A small contrastive image-text model, trained from scratch.
Data: trained on rendered roads seen from a driver's seat, with toy cars, trees and houses, 36250 training examples, 52.3 epochs.
Rows from block 6 of the image encoder of a small contrastive image-text model, named by matrix and row number. Rows with one number belong to one neuron. Each number is 128 + 24 x the weight over its row's rms, rounded and kept within 0 to 255. All counts start at 0. Numbers have three digits each. After the name is the row's rms in percent of the matrix's.
After each neuron's rows are labels from the 100 images, of 14848, where the neuron reaches its highest value: "responds to" is what is common among them; "lies over" is the class under the peak. Only what is clearly more common there than usual is listed. The data: rendered roads seen from a driver's seat, with toy cars, trees and houses.
# fc1: MLP up (encoder.blocks.6.mlp.fc1.weight, 1024x256), inputs 0-85
# fc2: MLP down (encoder.blocks.6.mlp.fc2.weight, 256x1024, transposed), outputs 0-85

fc1.242 118:144098154072126140127130132115139076119135082140098104080143159119144130140095150138139141131129160105107128127132129112089082167129149146115133123109133122147093108143132126128105154127153131114110110130123148104122164127086152134113151100137155093079152117
fc2.242 123:083142138148118117154126129125101149126138116118134144213164120175100112178118131127172125112121100140130103098102113136143136145137115097120113127101120136131097169141079139118145119133149114147160110082120094116109138138160096140136100129142134108125087098
responds to: lamp; vehicles: zero
lies over: lamp

fc1.377 115:108104153125119124120137116166131118116148122144113086136132147142125146133116143163145104139152117131104138157127092081122122117092147153114111122058117123147127090138147132131096152125159104115134117124174079166095136099125103113104129080096151141168149151
fc2.377 098:115135155139109134108158140127137148118143127160127119124151141117130166115140092107110164068187158156117150132164105108147148123096153140159135114161152125097146146130165125140109165077111098137135129104182109169103115100127094113131102164123103114124134124
responds to: lamp; house
lies over: house; lamp

fc1.74 135:135101129080127141122113117187118134130171131150105088104161237131123154164128130133118137154144176122108110124133096072134112127109147142118120122128096169155118135161161137083115154131136105143100130140172139157082129148126097119138115097111144128111163120
fc2.74 144:109138162164116175112143102110148105080131116157078145159144142166119125123130139115135112066133123164127142151143131129116121123120136165108117103124147132139130126120119104125149151127157110113152126091132134121126145126112112130114150135093109119112114133
responds to: lamp
lies over: lamp

fc1.195 127:106121144086087132120125122125108118124187095149111079098119104130158208161074142128125137165131141099104131134112100048116165143084141105126140119133141123149115084164130117154133137094119133171136112089127100160120154097065110130134142111122114137145154128
fc2.195 142:146133167152128125147129132118124129172114097125097104126122134077083132109128107109140159096150164134172119154131129109126130080119096157134186156113147131149109114136127105123151104065135163126107191116138119149150135150116137132104142157146144094110096141
responds to: house
lies over: house

fc1.63 118:136115117097135136120079104156148109168163134130152109139178188101150110116126086136110145128125123106125118128086106137135175160125150096118081106139051108163109182130094159127130136157152108139078110110184112094113104135133134145145127131149121107121126115
fc2.63 116:127112143132138101151111138109118105099113147112111138123132107127141059116168184156152127145106088135159103123149166185144153143093116099115105150130119129126135146104109107156113098175160148142110121141120108058104128132121167128102146141132104143117124122
responds to: house
lies over: house

fc1.615 152:099116153095079148100069136123116102158125151121144082167131148121170173131096113156100101152111081117094149133119136112148179134151137155130116124122132127150135145142064149104134114176134103128166078114131145145104125091106149121194104120130097170123141147
fc2.615 206:116139174125089145120112133119158101153116135131139114197111135096135129122101091153117099101117070104112144167100127132152160141111146158104152120141128138132169146145109125117122136131165119143173091085108126148121103091091146150153105111116117153101138152
responds to: house
lies over: house; truck

fc1.126 103:087131133137075070101126120110157119132115121147128119146125156159119155129074180132133112139125096145112135121118150119095132166119108169125113116126154113116101162132122103143129143160121109125169125088152142138111160129117152126120156138132090099084138142
fc2.126 104:122139135169129159149161123106170091061157140127113109137130129119134092099123111101169138100125105138142157161114164167117079097096126168094170122140084095155139138105129127137150118139140115094105161111116118130162129135139114113117160092118116126127133132
responds to: tree
lies over: tree

fc1.261 079:111098122089098097124094118145103106153145113137111148126143159128152167131113166147118103153120157115085111138154118062133160201130141149136088105098135102183103091121114128121147132143141118138148110129139132137102144119074143124153096110113152104119167123
fc2.261 054:083100131120134153158160158115123088089137096141114086123103122142166099170149136139133138119097131099155134120081164109158096132106092126107135116128090125174129150083126096150120099137130127111145143136064116123197108147152132127152107104145160105101130126
responds to: tree
lies over: tree

fc1.432 123:112123111136094131120099115145126144173190127128137109151149106146141174125079077126119137166114157126098137131088092111144187141124145116116108075136160135124114113184104127107158137102126104145124121132186101145081122112102126139138102148159105133130145135
fc2.432 138:118123165142105130150083111111121098175080103097125121174118135121110100081116129143142143137126109115145110158137119112158131120112107150092134159116108148098126094169101109103113125108146152158140132121102106156110161097108154116111136135177148126087141111
responds to: house
lies over: house

fc1.301 074:140126178110109130101093154099145108121125128147141114128149125131135164141061141169123115156129137115114148151089121121108171161141116160083117075109172151143126129167134114156121143142160148120150088104120129165091136113099125118118166122115105147153134173
fc2.301 062:125094127105133139167125131140125145158132132139155090154131111132149165153133107141136158140179143121123132087147083132136157146132137102122120103146074121138146155145146132155099160097144104109065122121123088170102143105098084126111102126154148119111141116
responds to: house
lies over: house

fc1.168 128:134115148085129142099105132194151097104183164165101095113154183122143148133136119140148143137128131091079124118132103101146114126097148171091121119122098123172142119148140145118109147123152100098112120142177108139123111136102086133131145089062127119167167138
fc2.168 141:091140153148076154094127107118150102101122130168086096141150160142115141138110126141146127063166126130116120129128137107139132123072131171102121110133148108148152128133126109113144138092145116125165126108157140131111133125107137120130151104114140116125116129
responds to: lamp
lies over: lamp